Weights of a small image captioner.
Model: encoder layers 16, encoder width 160, decoder width 320.
Training: soap at rate 0.0027, 10400 steps, batches of 192.
Data: trained on single toy objects rendered from many sides on busy backdrops, 203450 training examples, 9.8 epochs.
Rows from block 2 of the image encoder of a small image captioner, named by matrix and row number. Rows with one number belong to one neuron. Each number is 128 + 24 x the weight over its row's rms, rounded and kept within 0 to 255. All counts start at 0. Numbers have three digits each.
Before each neuron's rows are labels from the 100 images, of 14976, where the neuron reaches its highest value: "top examples" is what is common among them; "peak on" is the class under the peak. Only what is clearly more common there than usual is listed. The data: single toy objects rendered from many sides on busy backdrops.
# fc1: MLP up (encoder.blocks.2.mlp.fc1.weight, 640x160), inputs 0-159
# fc2: MLP down (encoder.blocks.2.mlp.fc2.weight, 160x640, transposed), outputs 0-159

top examples: yellow
peak on: part in the main colour
fc1.93:134158142156154124125102134118121115144144100125141124145132129177121160140160129117126120131126097159142157122124127159186155132151162092127135142148088174153148095096151137111128112120106163083165122081151125146129125147105137116145141111122113143118166146095155101142131112166118116135137076164111103123132084157146083188125120106127108152092142160096107112080114153055150133128101145143105092151118145166136139104160147123145165143114149107126150114106114133158127156170092140
fc2.93:156096097139118102095112116144099174136116156100126144127157130124140153116093143143135131093105148146118175088110122121062151139121100155111122100085131096103118128146137158122150143124136100133129130141139075116117150111133101131108121115096116138129112146127157107108119153169145148102077092138146114132133107136137113134131138092125074099102118092146136144159079107093141109121118131163164127083143125083088131138101042132119125154121151094132155086149121140112172106135145107

top examples: orange; striped
peak on: part in the main colour
fc1.486:132130095155140113149102116134148093121082160157127140121108146075131150138087126124174119124119126135073134135161160106133177147107154059144103133127157135112122123168178136086104113144107096166104062144150077133094123114133139132129097112115113114105133151138098140106138153078114133109122143131136123123140120175141143161104102118139092155121146105128145090099165106150147144092092081116140127147141109168079106130155134131118119133134131120132086126142117136141152122095130148
fc2.486:118151108143105134111133151106162141139103134111120161121096133121124158156124123131110144144146079167158111126120111142166119083117145133158090148137148128140174126100087096145136135127100141129101148096097156091117111103110118140109142142149219138147128125147162142137138109131135097070112148146074161170119130111139146130154144132146165134069116153111131148145134138158162083126140122128088128163143123135134110118087123122130099089110102143180182125133145137125153147093105103

top examples: metallic; orange
peak on: part in the main colour
fc1.94:140129146119184120143146122130104122151150149148115131173092106114164133146114123140117127116111124070130103130127101156129128130108105116106108151150149158156090160077172147142137166146136097148120182154145118089111139127157129149084149091128160158131117182124144140196125110136181169164153124125095113146089133101130094146137153128139134138121165123105149149092102168126145122141095148146143124112092141105154129104161136133125115140140079137116098155114113140102127145097155167
fc2.94:105125147118128138119130100166189150085125130164124144170118194166101140087155137129119103140112104143163138104121108145150121106172108143133150124144138133174159126111121108090165141105088149127133102096117150128170100124114103115098195118142142142128099092138127090136114164094092145142134086140111097202132126137144130142099130141132111104122134148122149147123089120107129131151150160158134180097114116141137114102107117159108114119131118094119125131112159151107104137175123142

top examples: blue; teal
peak on: part in the main colour
fc1.620:124178125143163168129122138156112130114104091119149146113174128113145117149139179070147125128137121093082160154158077115132102133119158143125129146140135125135138184131156137130141135166119109113125166172143124117135144156150103148155140145137115129125126114070140097124140126146157090122144110180144146117089143137167148100146152099167184146121124143110167172110129107185110155134119141127102106160135125103123156121156136153125118098121139089103141180115156130165130101136137145
fc2.620:105156124108112132154129119123115097151136138143171142165107128158133114114108124108109134116080144147107075124153098113163115165113164119145166115164108161150110113137094159143104151109114162102112126085133145129103119117099126128150115168119138077139114095120119144167147117165148135124164149055101162152130140129160163119161104104121111127135108148107105130128126082111124145103125101158164138153139134150123121141130081133121138171149137169141150087121186183119162155109144127

top examples: orange
peak on: part in the main colour
fc1.361:087135128121146142093108142105107104184118120140153111114128107117144136115136123133136134106090125120122161119173068123123125115127142138123146143157124110120146150091115082109106144138122090147130077128138128077150117081133131069083111138138092117065107127089126128136129139146118115135100103172134133092110092157094129110085087092156086143157085155135110110156123083114075098116121135128136087149098072148097112149133118116141142111124139133124129161137114130102123148124108129
fc2.361:150176109127084079136137102106135141143085171122125161151163148116122105151121109115131121119136173137119158104101149162117131119153128106180128151084142181144094128163136091112112109129199117108124126123113137108140112094098124176099148137109109116129091106134091140137098105134165154132109144120144160175104125137112099127159137126160127119131127107112155133143150138100131134125169096130137078083096170110174119092135126127097145087126107141140161141092146119128114117153133144

top examples: blue
peak on: part in the main colour
fc1.539:124136090123149141154152091135130150097160115113138148153133134133135134140132128136140100116090166132151154115187086116116144101140094140140116146142125085139144100139114118141102109155151185123099141107100138086098185096138128147107143143107146120132147167128079133119135129139097077120134119138129184120146130135154156091114138115079130122081128113141159119085153120117157118119107100128071108138088143150178144130104155143146127129171152084080145112153134140122163159119097116
fc2.539:153129124147110155083159144105114146103190090091157145103123095106127134093143102090141127124131104144156126139126085096080151106130125137143158137141143142160115144083136141135099103164160114109109085117132105126131140096106135125177081141097137156108157130081130125112144167157144145100151114186126126136086130197096127169108121136096096144131096157126093107171153119122120138122125157129106140145148115122119101101152139122105130165149149100132119119119106137090134148098147130

top examples: pink
peak on: part in the main colour
fc1.317:132167102137149115138133116104186120109129142088083059123167109146141148111129200150090110146089155120156068130154116111115115128116130114133175173136094165115083127116098168156123151107109121112132117108102163112137127142124107151137158134130104155151138146106112159128119140166111114139161094086139161097147110114113118129100132147138138126096129160139139090089128133089129099093117104127104128147133115087139114136106114158130112115133128166159155164138139114108146133097122165
fc2.317:129111143106139179109132157140094117147110116148112154109163088124119147096130180151112074125128140101156142135109131153147149119105112138193099152128118104132146122096127129181096128145143147119126111126136121110160125173145145121100134151130156115132134137131165128092124099143125114132147112104167123179073136122138133098144131083104153065126168116123108119120152112153176151076093132138106148116144128114132145152133154082128155131132118135165141136096169166115093116142186135

top examples: dotted; orange
peak on: part in the main colour
fc1.441:121132145137156156130163121100110138156169153106174101142118093141202153148122140146093095152109142098120124138086182134138131144152150178103106097126141116139129139135123176099145144117124114134133143146124128126104206164152134115122173126148132136150152148105175184169139116123099108136120165130087120129117123135128126132128130171158121171143081132111094130145072114108139142145148151091141126127119117113135111129124109121115099176109120170114138146122145156151129105123142092
fc2.441:148139156138148128119103147165086121124148103158164134114139140126141112074146134105140129132126160119079130113094105143155106093153125112125134150131105119127075069174164076116122125142084122136128104122114137189133132147129153124105125153084161123154124148114104160147154140146132103111142178159107142116138170161155098127130138119123108075117109096087151118150124130135101121107149168120112161146146142126122129098093105144105161134141124127118145095104154169081085084136137124

top examples: purple
peak on: part in the main colour
fc1.262:146098178143123136138144122126128161108092110092077115178158141166144139125104156118110141088133094128119095132150124126119081169087138134143137092133136117101130121097163145102112167124136128113123161118134128168147150126158144104130219133152133109150118119108136123123138152160107140129107120134074172169085149125124139094104118176163120110155128126147130107135143104136136137155107151164167137113105135137127114134106100093076126178124103121077149127133132138138120138120157154
fc2.262:088134098065140119124089130109146141135043126135129121110118129138113134147137122136114133111080117118084140114147132163144157110121129097105117123114165123115146107101126129146127095146111131129136142190127089138134127077113154081183107150110111171176121113114118095163131128119117150123116144126135146128128128175168163124131130149106133123171133131135148179103127127091131174115131110130116116142115138169079111149118132178171111129110114120163151129127113143083135180106103133